Weights of a small audio embedding model.
Model: waveform 16khz input, arch transformer, width 256.
Rows from block 4, named by matrix and row number. Rows with one number belong to one neuron. Each number is 500 + 50 x the weight over its row's rms, rounded and kept within 0 to 999. All counts start at 0. Numbers have three digits each. After the name is the row's rms in percent of the matrix's.
# fc1: MLP up (model.blocks.4.mlp.fc1.weight, 512x256), inputs 52-103
# fc2: MLP down (model.blocks.4.mlp.fc2.weight, 256x512, transposed), outputs 52-103
fc1.133 092:473599441513558475571544498540449460518501468457533462476510475425458423489537571446503390444464416493533420469351507466411584502526479485600457452352453526
fc2.133 078:552413467550466469539444557420487519429515483475492494470547552449408499487525397571502490541461528505490481546619509453507525505507510583529469582520595326
fc1.134 112:539534557497502460527482343446511398594427469542542544478524413452479525540540484457511466505482593503561532542561510499431579531545471517506491503511491579
fc2.134 106:471504509479529465403453480513400505470503603426536410452511496415580523455456540555512522488468413414482526490484458517576535503475453479533534521505486499
fc1.135 081:597454528625542451555460467456484498479541602546440509534519477497495490516559504402515497556497511491511484517480493499524584446466503562474472421483502538
fc2.135 081:523583549468540423420461557476547478477477486531481491448414549481411458441472471472409534462503561496499461374554432388402434366552424427435543513480474487
fc1.136 109:505495579542463413546495454455511380472567461545549438504488484443537528495559533468522542492533461564640485475469533473449482579433382515546470430526473544
fc2.136 109:476473542486478578467583504556460470501425457482489468504559440623525509562551521458536532441468564494605553581483518468555488430501498475598540527456455557
fc1.137 093:488426425523549458577471462458468432610559488489513476521453439464496421458450643383498511477466484557516489514599523554505506504490480472549467554477510470
fc2.137 092:429623415617471525489446508466550538379524467510553509474477410386381498523530430494447513487454454521397476519517511418514513505537466521446397506535462579
fc1.138 100:573567575548477474503551487543543455549546478394471484542488428469403517512565489476501555455406457604484561534447427499542508451484438480508472512438409451
fc2.138 081:437510449491484592546523408441563536392422541537508565534502507534527489504488509558426485505479522450530512530569472559489532524581480512543409516478488403
fc1.139 111:527462529449485432468477462393393430543493527486429517554499506428455445501477524494520545518484451546469590541529532506433534513505533516524399503558470528
fc2.139 109:458434521529493481453501555507501480452567475530553478516483532518494483494499506490555559582508480422512553448505549462458563526506463502566485427562531587
fc1.140 092:478559550512509455500551484527592529507488548444551503470447519500526523580538425534535469499394402511591560447537507483524563553464458476508543524472350508
fc2.140 086:530548446546414482496460526482409521471451475497517470473530527464513459607422519502500482531556486467541558488542495390528516496621488416504534566421393550
fc1.141 118:500560564510505474484529454404436489543443495443468505485517387411541537509545475485698518497478411453585557372606504515476488497495454451479496486465371466
fc2.141 123:430512427511451575404544586424492521490491332475497538465590474476506601510550493448604436564485565537565439464549530518489555556530560431584550486448510502
fc1.142 103:611542516514627424555550410390475524493523567522520419526481495485482504459495516525541489503424481554526509528559512510472502554506498391515450449546436520
fc2.142 086:631419542497520571588425450549494554483548500578536414488515443487493509560513480513488490473538596348397488552521589463484502465624545526420466539454511490
fc1.143 095:595467594537535509519470490436491550540411553554496475478503497462552430499541463543537546461465470523504507488420512532531538520468429502455442513529524523
fc2.143 093:527515581496404565570493539619482516515458551466515431533638524544555492444525515578463609482545469528505443489560509497564397411485518542525505533449592554
fc1.144 093:518468534450458540614465527431534540472480460392510525429512501428478509559543396498607539450515484539530503457508531441606526508505489408539521484505455505
fc2.144 078:538417426494494447458556560563523574509413482461519486480558538565505598513540414439511523472466438507577550433534428548531542552488526568548540557471433519
fc1.145 088:548489438477593569401532480434433383433461467599538515577448455490489474518523554513523464571514471470520508504535511499466456555510522414491485463515404467
fc2.145 082:487533410404564496456614517535517503482571584488522531468553488558580532443452503460535435516437573478440571541563486467494502575483510487536544452536486622
fc1.146 094:456583588521545588513497497520540493516539432500559490530492563447582475589597519473528589528448511539539493456556517526503428618438469447583491534501532527
fc2.146 088:543359459496540610528418451533501425486436468493520478480510529540513479540466463549509492476487583472478533593444561533476478414573514437446495565491573551
fc1.147 094:537583528615459496642394539558435465472513504502553486461456437508439463625478461420568493493468508533479444520537416509501551524461553554463494561555401578
fc2.147 092:441509504524604473453471462397481501440562539438571353424541523539482492469561587432596533535526447415509497547504511501460542512438530423499570518584500470
fc1.148 086:407500478526632510574450554509499479629474472503496545418445545507530468540484431519494401626436469537565578501519515418507545474524480538490517419517552451
fc2.148 087:492547382507543524561414465471554516585471460507454540505502555524450443525560562481442567542494510488512512531462482491537544471511551437507507466556452634
fc1.149 110:485485525509496529534471452425484464505390581532485458544431476578473486553420550506480551490505570467563538543452400469466463465494451442489518543578402472
fc2.149 118:540437470613490459582445502523469517513525421503483514535467493543505442535573499497457520514474514508534435483519518456485570505449494530518466483615506481
fc1.150 101:506442415541463473517449556459394464466465569571470415457438512524524478480596477475488550587529549473560522529434487431463463486502516495476525452482483516
fc2.150 101:505520540432557540516519487520439457539468500445516461508561572518508519524487482560510447544548467457483468452489454435455460485455535471586580464536557464
fc1.151 080:520551427577535452585428424500382524500454514499490519520431419481574581486543494523535506462468544593483394468513487474493455517440385462484521573595451560
fc2.151 089:521467458500585538477588451509599534514443411534476517457509459538508462515474512543476574497469582507456515474476439508594554482500567555531517521482367540
fc1.152 084:522487468524537513555542411443480480557528538463444406469493493591511508533632521516605552533593473530481500459572501498520512421514464348528504512461425538
fc2.152 080:422438484499390491459524500592430526492574483554386425537561464566481525488556476468532462534525483464559519482534485518520505520520506499517491499553558469
fc1.153 101:518528456475551421544423430519494497578353470486479438546475404496496470519489493502618502510411384469576476485495420537488481503551577435500539457550478524
fc2.153 101:516417478544462503520591530525397478486540479452474569460419526541506516541468468590414542524497514403545569474544504493554531462503485452508492575446439535
fc1.154 103:517654471509574466596482511424447467597498393452520497490550458499415506446497510483501575443477453490557431538495470497427488543509486516538476415498609501
fc2.154 107:506445451519429577474483566469497518527509454455486526518502507563520445554519512531410543546428479405539517428595466450521408511477479517515380528521491451
fc1.155 081:498564477463586446478403521510523466442580434459559521462388412453432477536554471521477557513506557554486470476469543588500618600523580352464471466535492562
fc2.155 084:445469502460420456436430489471506540477447590554459435457483480567517463549526530574507459416536498489580472591429483556536455521491539459515555493437395535
fc1.156 109:473494522477522450503455470429484446559527553565528468417487473473543516567613467437508412460595417644512432386522481557515512390441533493488453482507559481
fc2.156 115:516448539451426604570516534474487476468470468504481521568501538590512514525472577537497561523477500536391508575378481374472414473513465487449560456432534491
fc1.157 115:510568528522519481570498482471496474552481468425529465510442428423426508500497471441513488410410428482530539402516417576461559355485477528590441454525536472
fc2.157 140:422523389508542442460581558549512473497390474460525502531537481553515554483498566499488513551441518388570467542508506532504443605519470390533520523439487464
fc1.158 100:541496549479539504524482502426455483494560526583474508469515513490534402564486477456525445555448412463578558517492487505516530519486499461484515376455569467
fc2.158 109:426510455492464541443506471514511538498387446495392482546586490522525522493481505521539441418554491493452417495557465539463412501494469488529500421446475412
fc1.159 098:497552458505551529511362490495522429498536532569438459536397474488463428442496538442475550586454362606509475414593555524454533516493453513572403520452434570
fc2.159 081:468523483400471542603526555426504469523592562440530465433490477515508550469420439449445589465462416495464473478554617424519465467483536524535494568462595528
fc1.160 092:448536498509477450559502621493515477520568498497498539541509486507555521466550565487477443520504507574542542454449515519462445452549517540462618546453378506
fc2.160 079:431425549492554468511572515411456579508444469492586459484470574459504534413531553487499465539556469540486528452430458526417581552513562552461531402509617459
fc1.161 103:549523580579560479526481513465445568601507454536462501364547496428466481420499517549505459568508495562531474478599528490509571544478397515460368532507503527
fc2.161 109:511447502494474468394489549464522601464504487481547549552486492491513538498538476520522600554568541402486513486486568489486602474377522502464486428543449486
fc1.162 090:413562518564521546562509539510484450520556510543423462481581461458498502573616583458500476576507540596496455492433549527546372504461525535525487529606504526
fc2.162 073:517461494621570511522478419549573445592478500500510466541508532418462453569524521455521438471576537480501495572418508497465610549517544518442547488508450522
fc1.163 095:602558394520520460493495457481560513577477553522519524473467460525445563555534495498522456528534433489537513416517452560480512483502404480522511518565449500
fc2.163 080:592513585497494520423440427570535460520508419496562439483488502629502499401494506438477521455564501565535610468487557571468466472494486396439466528487553495
fc1.164 090:456557555536484487476582493525455475534566548558480556527493467505582527519498589507535495627583444603546461382417543450446380478444456412533527501522427533
fc2.164 086:514454418542545512489408396573523587609527331527511547528524504555521483516523440590528538536431493500583548453607412642473590471506434514539487585566378570
fc1.165 089:599603570487623434544418441492525480500448434520528485458458490485523453582549531560572448530524534476563474524409529545481506497516485412458557489518538512
fc2.165 077:437541474474522545425464498492519493429423468551523498421480543488430540598515490553487440521482466523515452569580412494469493491456537525524391450563447558
fc1.166 086:494495581577564442449535409436379534534546538453499482443444519485420613521465521470459485525433460607501583448534501487556544509563423418460563429501495546
fc2.166 080:462539604566446482529486441606417509537418468548466515499467478439535523385461473512413424515531468543369496575480458554575491463536497458469471446529496507
fc1.167 092:579447486481468579603502496498467502482612572522506481546395470522480550459484570525546568502498537489505520487475476520576514450537538435438568466556500490
fc2.167 091:529493457503509463439434495441486497502460450484515390425595501594502528592515492429513421511497479596509538434506525510504468463517531430562514478392570560
fc1.168 092:526536515597487548482472542458415512407519442452511526547445491521467518505507503519587452513497435450484539473513451560510601500467505427475452462610475553
fc2.168 085:490336524433500555473449468511518579575465451481467518465493496453455423512494435537428533418447446485474504510531534461542538478509435495458455484417650438
fc1.169 108:509490462579545472432449408451490471536511509513495490513517473547492551490550560556523514454562435627497394497536459425479460476539503469503579404495449483
fc2.169 119:549448572447500537569530532509508470537495428632448479560541527507466503502449578475464507463510559482456526493349625480505493540525487506483567450496628466
fc1.170 119:565518443560529454539383545402394541543545449412435512472537438378512451597525528546536465457431454458462396504560482582501584468606528489481400441500512542
fc2.170 127:551472534468478439538527540554525505525586406471529563478418617587471554436484524541453609545468479446484588518487482494486542575463508499510491421541544463
fc1.171 081:569530520382556536589503536507458494519476548461583549470476521493464402477499559553563584490526505497511468541539577519303584471542519435518485484466531540
fc2.171 082:464513504507485474505538437529386612484552585463523489467517484532513418526523500479483442489448517508480471609465552632460531447470583474542554478389464462
fc1.172 113:533471551517497471555467503437351463588508503545461470557537509481602513531595471430586525454484619466558623560478443536455422506496482504486484498468486486
fc2.172 131:540516498412500506420551488514561547502528479457436416509521447470454461454570502587486486447600489477490434518528482508407402518447489510542476496484549437
fc1.173 095:565512550490502468523570441462539460549529493388514492443424478532449503464506457480451515520421493491529490504514498508446530523572556584494447457426441425
fc2.173 097:523471478566556487488569443499447509534427464441449537596503564507517529495480520594488561521480531466623488506599512492499512537543467382481520547496506522
fc1.174 098:510514426480538540524429494526516457513510558505455494482484532469637495528527503567479557511504406703559636520495449432491527524507456439467616447547551456
fc2.174 090:435510395536532456427505525480434500439588516503540520523486567493429594484414554534552508441430463502523458442607485410435485592545531501449522435455521545
fc1.175 107:651538527508490466601442444511482410528479527478552523425442424448455497544518463489559558416442447427432566445504409541425394479493500494435461458534385509
fc2.175 105:515486444442482428497456484444570593468495531447515513547449461529445557529471451555477529523555448478550457443527406483417514524423538483426463524521495440
fc1.176 152:543572546553535402543498518425378480526549471529437588450559513470545521537528516471581460507393483593573526476524535487362486458482453506458392489576448604
fc2.176 185:474483477535491484513514555472476499473575467445553524494487522481517558413520536507528548655498472466565580399474462475481563580436531511484480484580480569
fc1.177 095:513582601487490403558528450488513389552484471489477504447535488574452427545525529469503583474407437501579520414590532547492492486613477504483514472472426483
fc2.177 097:560451409500510546495527560514557407452458455506463569518494503546417518467465536564532564510521551472525422527593472458458474510399521472551471448549531544
fc1.178 176:527535552477556488452432498453555512524428490481482440521459449464561511488566448471590480517468381506563536436556512537537462557515495468523510513488362505
fc2.178 208:499472471570414519368596548502480528493482429432535508514515505466536535472580440451557397556466523477558540434585515538494549547418565466521530597500452557
fc1.179 130:606484512556538469465497421418500471489568501514457442469475482489558465470557440548540506478474451457645517418516511551538438515446529514501454469482370497
fc2.179 130:517473469475393589409579555512461550537522532444498501506513562454598488460569499501553425479440554528542534509555506541513465488483531478556567598447479475
fc1.180 092:536538431450486465501503414489351532485492421502417552519410467468498474520561516580500539452507481457501525478573548373369491499614492463534487551615487575
fc2.180 083:483497446465566573518517473556462505461488428491432497511486554422499623372542490504663548539516489518477453633484493488496570421450494553515566445418490533
fc1.181 095:644444424509586563525394452527420474466552519423538488566488461494543630466536486488546479468517442558599526455435558502520447472530489403454503478493534518
fc2.181 083:409493438510433488400513491583555480476431501467498494555485527613472481585516440528504521506536535522502452598506526516374521508455567559561528484497532494
fc1.182 090:582453486547526567479624518419452549437493562560561494606483496471530591563555441457431465438500479572510568539546495518453588512436504476571501556481532469
fc2.182 087:535602488424470527540417482563453424581490459476442413528539474561522554456428461473534471581495484547540473508552495510379432523526463508579553464440576446
fc1.183 101:525597448543537467579406470410492448480505471497562527525495462379484527505445527538529585503488466406529450538501439567494512543385548475543504486509602470
fc2.183 084:537462592529501423610548473516431500527467526502487559498488562499507501556456425434450579523444455421504540478496465460514489502499553538476520504547465487
fc1.184 086:513453588468474430574453409463464533514520419544432443515395493516519538439449560502486504476507397485473483456453580446445460482625443507573535509540546558
fc2.184 081:453463463517499493472477603513425540552586457518478526501536557584461557515542399538536577476455526522419406480429518497485515467516551527498431499494487545
fc1.185 094:501505555498401482507578482510498452524527516615568503592448550481523496569570518513554476523485526537539456482450535436476560490486520467580511520542363541
fc2.185 092:568405561521522496449439536503490526498524461610449550508494502600467539449447450521386476486587455600514480568619528500463501502516511542479502407569491464
fc1.186 089:499531441483493484491479522415418456487547433565572496631528447493559490521521504444557497587517512629566451344529559481516462490530460451492579489547508542
fc2.186 084:559464562518589498532481598539444498476585396522541464473465563485442471538589527570473549510501507515363562537501562428437490484512479570459561508568519533
fc1.187 100:507515520535555410556447446471500540503548511499428455527449543499504476453474654561499490525466471558483420476472504484530455505560527546459507488446533511
fc2.187 096:489504578501459444490554518545437507517467327493536459510464542572543457529490491385453476443498540485497490499463529493535540463531552545534518494476536540
fc1.188 094:458517478463540480519481432503513537508507628476516519472516495435410600572523449566574554431596434493498497547480451463548551565496505449532493493580500405
fc2.188 085:581424589441469504519483542474519487563523511523433423513538426513392525473526519396509448512557514522551510515502486450462412552479509490588448443486489528
fc1.189 083:498550491442461547515473383456552533492477527478442472530522483437541449477491497458615571564493488478550400468464503556416618589472487506504578511546510428
fc2.189 075:481469491482433496485551553455581442450514509413429466596468438461492465438540531494598485600513506502489506547519424473610573494449515432510523559547457451
fc1.190 092:537601597524527463531566467390437378527571546503530518441438518424463430492493514515484480501537491511530522439514472548507543527461513486495426406522440499
fc2.190 080:492513566400400546467554493543525488469501536473461585518577500537507474463482506473465416431489468541434548520493509609514541472505511547528554475455573467
fc1.191 123:541557578529479511433443480457504493509469503485552437502481447379515515480587529495583503549505380477604543414609479575487462536493523431534498573490355473
fc2.191 147:472458459593414529402628526466493473456557451412460553509537460517491512508541434465508458534503512485520585484567500513510522527420520485524538587494482464
fc1.192 106:542585527501519474602459380436575497598549509456487533452490409567483502439487515420494508494453439502562426434488423573486464514500468495497406465512468464
fc2.192 098:467460495569358508463558509527548503459520478490483564510437540614453449486488479456464506514494592493536538518575484441505570545485497510467521528404480493
fc1.193 091:561439593495602509493496460458428421447501502554610538544459429432499552545542571561522578559571489581549538440493527533562474500464467467566513494502472449
fc2.193 088:527522577472438516587460577467411461604621472384536502353582533499460545517457459414529532472473443505554503455541454474503507481567561517491490538549449605
fc1.194 104:640527494439539501534517545376440518440506527507498512479497465556481533459465616505587487413479535512486524517516490435521502557542468371492468522497460577
fc2.194 112:442478507517461569552561564576552449474428438450494495514473489449469470454434472416553527503487441488508615524447431497538519403516483492467511588427529506
fc1.195 102:438404533514488537561484463472517505567459467519499456411523438562529565521449470462517558438511422525496450367562531449443481461557551538547441353461476512
fc2.195 084:580491544529503524520520474458532451457477486480513563491420588550474486540535617602450401556539468461566491540520439419400420485426587473488492464434540477
fc1.196 091:543523574463516445522518488405559465464518512543536549509436466486571581523520607559517501566468434470410613518516472525479524486557488462405493408468570537
fc2.196 080:477461493506506460523455539523505466469500506449444467592549432419537554481451493429575522506462432492532472518529448568487472550567480439545517476448468627
fc1.197 090:508509480481471461413449481507458491591537508515471516502474496458442478477580572497483473458478428530472438452451348538446547460501555486489558482455488570
fc2.197 080:465428533419509451397483517529447439471552549468438515505500408527501479456518534479421536471527528500549454436465611453509485605580547502491435479516491462
fc1.198 086:538560542560423426490560450449489457519506485551559481587516524500466393519514550498535578483448571502570472535442489566519507526438521558512508437577474500
fc2.198 079:449503496372558539429587552494468503452612486522470544462473502500512534484546477567477448585533552512531551628472488531569538467450507449466489436532571565
fc1.199 097:473541425569547557539393465531547458460505586532540533520491502565536453528556463488453600531494491540496534459425402455539514516565505382461457493427465505
fc2.199 094:527516475500506502529516551524560519426587375475504471563522476615443483547501516473410463502398455440548531543524532451531510555481482576499412487481513439
fc1.200 091:537457539446458493617435449493487414533532507486442545564486584435455483458410559458509495537476502632550546561370467504516485505523469378546560432500495592
fc2.200 092:586461606539542476521546505541575548505542452567492464392552412546401490481491512382548461488584486542566500427514562438563439462462507549572510532425548564
fc1.201 110:510496569554535407607512444459541510467530596503448441471472537497450458516545559472503587680465467565576469477501459444513508419535530439505545394538492512
fc2.201 126:445557484486526396585485556499455476536447423452469609514493500372506541492433553529477464460458464475455465466484534511459519515520447538543492557561535519
fc1.202 089:557522547456478529535543415387421520479568519571499514499550586406527524452453570504619455493557453474503442563515453510519522495503561443467463445455523549
fc2.202 103:489474487480466540516597484472460455556476432455553470474498563469470453588434572530473479447472506447426474521471551561556562502535505566491463602443568492
fc1.203 085:524524472380547474515530438433507430404583421486410533385488507483454528511605523465523520466515498533521492470491544546505542482503512479492481446510465521
fc2.203 080:528463546480431480544496557559514580476464603497574466434507622460543472511609605503486566465534480489467479489455533438495453406413515501485407481569536546
fc1.204 102:510561607476502509495568502522450582554451586560552414558537481512361557554482540481506493462496497532623478510483501615479433469452511434483413493549350617
fc2.204 106:605431492512564420479533446568474463562492528499483466478482473611453479474494415530529513445457465440589560593525414533599504473381557451430492541537481536
fc1.205 103:518632510563462534577525470501412408510466513557551502575529626434594512518513593466531506359393491548519485483444518410359479562538515422503503498524420561
fc2.205 093:533403447556485434501512480533543433495422516481430532518474532548511499552484474611518543541549451539576486498512451549487502484498415508508585527587518465
fc1.206 106:561497488597601486535450389455566462549440473441488402487508519508445563525508519487497565438410485561507499528523546531392474503595464495557520428512486494
fc2.206 102:470543435527435532558524632525501483501448486474552507517446550567390494459462539517489505481474572467364557544529451503562450616485497516471567533485593457
fc1.207 087:490558419494505481555436480501479503528496516436514487470411488478518461639509434455566485522555449450473532521461517489518604521470505541580482522532393532
fc2.207 083:426466500555465536435467498443432546535490520490527586481439523483524515449528518549466533511468436508449510487605547473558458483431532527480414479473537571
fc1.208 140:498507469554463420477479489417436566490441487551538526502577496510509567561501446512547456513453462633514422514612477493473474520503530502499483478553545489
fc2.208 176:474386521454452538495412626453442569474561489578496519492558512499437512490497561555516486517559483532347545571429628436567528489515500550508543442500609528
fc1.209 088:518538554431522369486469500517525462460526423494483485491472557539496563549497444543542493555465541518547501541517575461469496452443580481551482479530484500
fc2.209 082:585524479395545470491572538533496492474470572452601517564461557476479469491397468394550510548497562478444476509573467535489532497538415514507457510454548615
fc1.210 092:599507529485493544513468494606559416475490557612536520527461549531463524444485466485567476561561538450506522460473453481553520504518511547457536475499466531
fc2.210 094:465518509494466541476609555573537467531545397457486548492521513551468542541509534453475478457454514507560502436584490555563406555454490610480492496478513484
fc1.211 104:470530516479525480484491484460466451570519468448489537501487470470524588455474501520463387447510382578630504434631483544457411516510479557500490419461496565
fc2.211 085:610447538515405472466395591472424520481572454543439564532563432542386467489519542495521521526544530338497529543386520472488592398534500440559481509528487538
fc1.212 102:578446467552465441568440471476505512536490508463484503468514419505448553564521511481571492582491486611466527520619492572493534563532486527480467535541513575
fc2.212 093:473425532535478552445483483502491503523590406506510519533491517516476495400477470457552416553557540586450552469599533441486534519488550455553555430444459555
fc1.213 105:492565503518456472465417382402488488502506475534534458421478383395470572568542533459574441498471415530549503455573562506490411457487534408474447525512349456
fc2.213 109:417477478513441493389620568500498481522540489393486537467558523494507592516530449491450474546537497566503509486538549488431569442422508473570484603491537469
fc1.214 124:602541576413617472564455510510439447527485533513503515459402500481450514492455564538522570468452456386444436530422479570532443574531533499447502439512471457
fc2.214 142:542560544476505592489471500432467509457486442580593547531452487448484531522475554579461558494477516498436552495500509459404422535465539602467468511528623399
fc1.215 094:450548522492521505506503499516502466526464503561549550512524458467440606542539497483472472492464581505510447531521559460377493515478486499579466517572503506
fc2.215 087:517418477403429522453547597543502515381430532473546456483570473460584457460503481485571430481503528529488433494390514548511487535487536504578534533546604581
fc1.216 118:485613499495475504457505437458488537548499457593561512523496386476451523455617455546481401423519498531534523413522451539446539567471442536614518516561419507
fc2.216 138:554483524470422538503519545598427471460453519456457460565466486495597491552478577518558443469519516476430463519353552465514427463498463403588550553445534483
fc1.217 096:681480525442479485498472444416507481441529471569490528471441452491495473466519446472514490519533547541521516477566467404465491543525426425471479511481396459
fc2.217 088:496565556600531483500464518465595570463431432509433446506520413517542555562478452530507509552451518457529468523499566554475489430568383507510566463438508507
fc1.218 088:561407504495531432537535551434445516514428480502451539497475528472385512541581468523559565551489460521511399538420488462450631529512444598460533432498500526
fc2.218 077:491491449495488529526636551501506475557450585494529472430547528489426428452438501531570410474582454472492536529520497597512469467581542570448498446469572530
fc1.219 092:459573500548559592443511428419541524439468519553451387498467571463508386551571496433463499530495466605528483486480425465452548558478531428454587512552509478
fc2.219 085:549550530433399599570467514481406462513477471467518494519502514430594482494486540462549401483496406575528442520358524538496468520450438411541599469477581493
fc1.220 103:583493483518509562506486431488531489554481462477543434532463521473520539470524491481542483554513446600527498393466457447461498445490446425496478467506417586
fc2.220 102:481480569564543434577514591503571545449530437540461625441496504593529480480509484512477501485439539483531499532536448456493535549446517517446483487566504550
fc1.221 092:550493543508478515571477437461536526519425551499490558519541507596511442582521484509575499548563494492451463430501515462521509524480406490419418465499556517
fc2.221 082:512470522476480536522544543465462496508571420510424508466466445580574498494534420426560482538472478448581493512458555504484513506574566508576598543448446517
fc1.222 100:545472551542430483597448491467437571522553462509495534559460509395514554550538553486508433447560572498497504571522460563532429520580548517488487394443496445
fc2.222 098:451392464530540520455503596550504517499492523381567413510464415535502455459547535551462578513527469460595519552443519458500607435447503549510428486559539583
fc1.223 093:539613532501498492495519444570527476507507502540546509675479580464453506598507519468498493442441562570549565456593466526522553512456528443525450489452438514
fc2.223 089:542430416516520530466454527380561549413478403482472544496551667551486542487554530489482492499532483506456495599539574459474536538540548448530446484411564449
fc1.224 089:562478473565492495562539440443495469568442432417588557508490440445435540521537587491510450458472452590617452549533472481505481473410561504445524516473392460
fc2.224 082:505487516464424549540606447483490476334552448507489449480507574430514567530536433542463495590475527413544451514451485444404409508415445558435562521474574457
fc1.225 118:547551514558503513527479392435493467499446475489555456522518433413524455534594477479457441437426500515525454480506458605469539520546483464513528490486440471
fc2.225 132:482583450471517453439543520553505509501423484438519526517570440505531497531532484423561424487380421453604479528544446565535482573497430457522507607551431493
fc1.226 087:451529553430504591478473392535424473476482439496516480481472501540495595587450484488588423555542516525602444410575435432452405553477501547464486402428511531
fc2.226 080:482489453513462532511558558547461508559463453438489511414486539585490432522542383487514492558524516492527462588396550493595616452481444508431544530529459548
fc1.227 095:597448540455440514575449517498570491488545582557499541510492513550513488512410568451564520525600487565495422537416517460551515447438474410465520407529438541
fc2.227 085:466436494619488476538560482537480413508570544487439548534462498498488506572520466469400535424296572469440470521488426509534446482553519519521467597512536551
fc1.228 090:604530512562469559490503528484446513593499453525488510449483544550504473448553490580574392443505508551507552503478509507375523462555460452473439394535478580
fc2.228 087:469496459468527566545561521492589457405437512508496531556545521480517523507475553530515518568573605592582442530544425446477531451519574557498496443434590467
fc1.229 084:525564549505493469487506452500595445476615425431467494444508428616492474471477497509446529573439405580547424465499509538493442423457568546424419478508543518
fc2.229 078:570535546534573456531525509548463422459440571493523405490463467478470545492480558601491566513510535437504514522563527474430475470522464558514456529456464466
fc1.230 100:531500444490518518478578576492573435534515564591563521549492544498496433562373583509412426506534544492512483595462521588428487541511367487495487460569465570
fc2.230 096:564413526528472591451467500422495560504551467517501490575454579539421553460509523534581500554546580512583445470630520445505520536471541555475470443487598483
fc1.231 124:486445602415546474478484509501479493452526524458504391509490496568502419513501470483408531507542427476464516517468519532564519496470442386550491439504456514
fc2.231 150:461490517464470467504397552519346537520515500528469474497550376531506417574506533491466516437495485385464516572397525444527542443522496527523464530561446540
fc1.232 108:528545531494474374516559528446491462576552495530437583520490479472474495541585446428548480490507504559533492506474475510385472561508557510443413522579472574
fc2.232 115:453559561455509454446454501483433531467550528485515443494526496484513555422535564485573505534489455369584496401397546522517550482534504513523512471596504574
fc1.233 090:511454460537461531558507530512506517476588482551488477436483533455486525470533470466525505581427534552459508483568550482396426497510518564451464484557559565
fc2.233 086:489449510436411508379545479499496531407549542499524552494580521577560441487498548500454477526562465496529637452523518531520474502418494481426522460548419539
fc1.234 093:592475556504525530533506502454430441557489636542489527486496510430510536540535428506531601491475479519428506530546489499390504387492422521550517451540386547
fc2.234 083:586509511507471402454466494421498522522521502500418475561614445470593580434506471474487444516462514554496392426519485529427520538542463476485585516522556452
fc1.235 087:497491503480515416587508471447414515491492541500486499532562535464462500478486607525537518526568516484518480460364444524485482449509434583414489491449450550
fc2.235 075:496464457436440591477495478514591584411427457554485406514402517463525413436506593502508515508568560523529492498442551545498544498439501445518481575554539532
fc1.236 099:577541572484543497567477505448460548514462489563429438462451415465558534595482548406417491582539427467505492492450558464476442526445422535459476482560504472
fc2.236 091:469626419565567469525487458506486535419538504374510430430505425510457538518523406556478449461396555435595484579505388547471469594608476530472468535463417472
fc1.237 089:490502512530515575509595485562444476506504619605472503628522470523486524531563461471438530522552458550563474431466467600520506523516532556466573546484526499
fc2.237 076:513384450512400600444482488507504480474437511487398555521504471524516551411459493524573576463531534462529530435466512524457484436533469530539506446459635547
fc1.238 106:562446547512534486502441515531462519526546547536473493520492493630532409533504533430540512475448522516576448502509500459425465480474447438500419434541481485
fc2.238 122:502460428525419532444489490536482520569449494399543500496486494525444432571584450521532552489378494442572509496517418556488619427481480486464435619502431547
fc1.239 110:620502532501500539564464415468462478453471500549503560612488535540390552456508548516571484519502471504483519449444506459497525568498501448528520442488467554
fc2.239 108:461396539505444538557534534520483592559426463511492451567597504552452425565469455476474422405495501424443439584455459473517452468492510522489544541419580559
fc1.240 093:524491530438521484394538459483431494541483576479482499482385452503516413460546505490506431464463487604507503452529503492486473480507499506581503550469418541
fc2.240 083:466525541454468488563415508542558500538441503537609535471507534486414386576540531469453554532479541467470457549441546508455417502546532509473592527503487457
fc1.241 094:446584545579423381479384502440477464463464528557563523523439489486457445532543517493549412456452496569501531481467521504467523445576438493503559517455483507
fc2.241 081:509485424467496391543470541480522581531498508503518497455572498518485459450462438498553514479523427522494547464468527468577484510516578482487493503545478466
fc1.242 085:485502440483404513561388425562516492654475431500489526535497394574473535489487527539540403520566537529588521440582399496487517472502431486546444452494488515
fc2.242 083:600458447507452527494623398543644554461527524511518583466454520508499486564558503420535393452522433441510424559465476510462399633491463589565482458557478496
fc1.243 096:588533545456453500495625558417530517487482437539470454563625509531506623529549542538534431553512531531474458503459495498427499516492458524541527494570513559
fc2.243 101:579487414512494545538515454400579526399405469507515399475483559514400569477538492499514560497508472574531460538553471536416503585466517631502580491462579511
fc1.244 091:509525599418407463593525579443492490490596445466494507479557461428499567541608596426534408569478405526599546518505563480521424566563524579505485474507535504
fc2.244 082:556421513529459523508465659481500482528408466438555436550569413554577467450508497554526537469529562452474499560478456488442547475492496524532497574451548499
fc1.245 088:549437556584520529524475534462409470461613569495472584529458516476456514500482529488504454496473368571492467491557485502378523484520477553511457512493547505
fc2.245 076:506401536531439534481566547493504489449495355471437433494449534468451555558538461582538536422525536419531510444496489587593474482466567549592395472423473554
fc1.246 091:479526489505528490452449477481519476479496570483451456517456571458512537580476479511541564528450573483526459438581461473440437468446582465489505481455468505
fc2.246 079:513558519394532470495500453495512530477515467518498488542493457521452538452451457473578462386631477545564458436523521499483507590472401495479397492522454465
fc1.247 115:536572490417547482497507407489407466560511522577513461483452565486536512499573460465549525482475536422594458525477422478455522445428544503444563512442513551
fc2.247 133:491553486440512489483486468574488546511507480503394422538519447536559507501452518533497478451560590524527418509567501475469377525458461498560513519423517334
fc1.248 110:562525529496567443583498459468482465472460461430512504524527530444513637575480477519585444493467401488501544466450511514602581448504572477488455474531437497
fc2.248 098:432512516563489508450480551441475517535502412485566395486495483578449574437457514445561519484498456461419474464445475514550530567468478527465457436526578492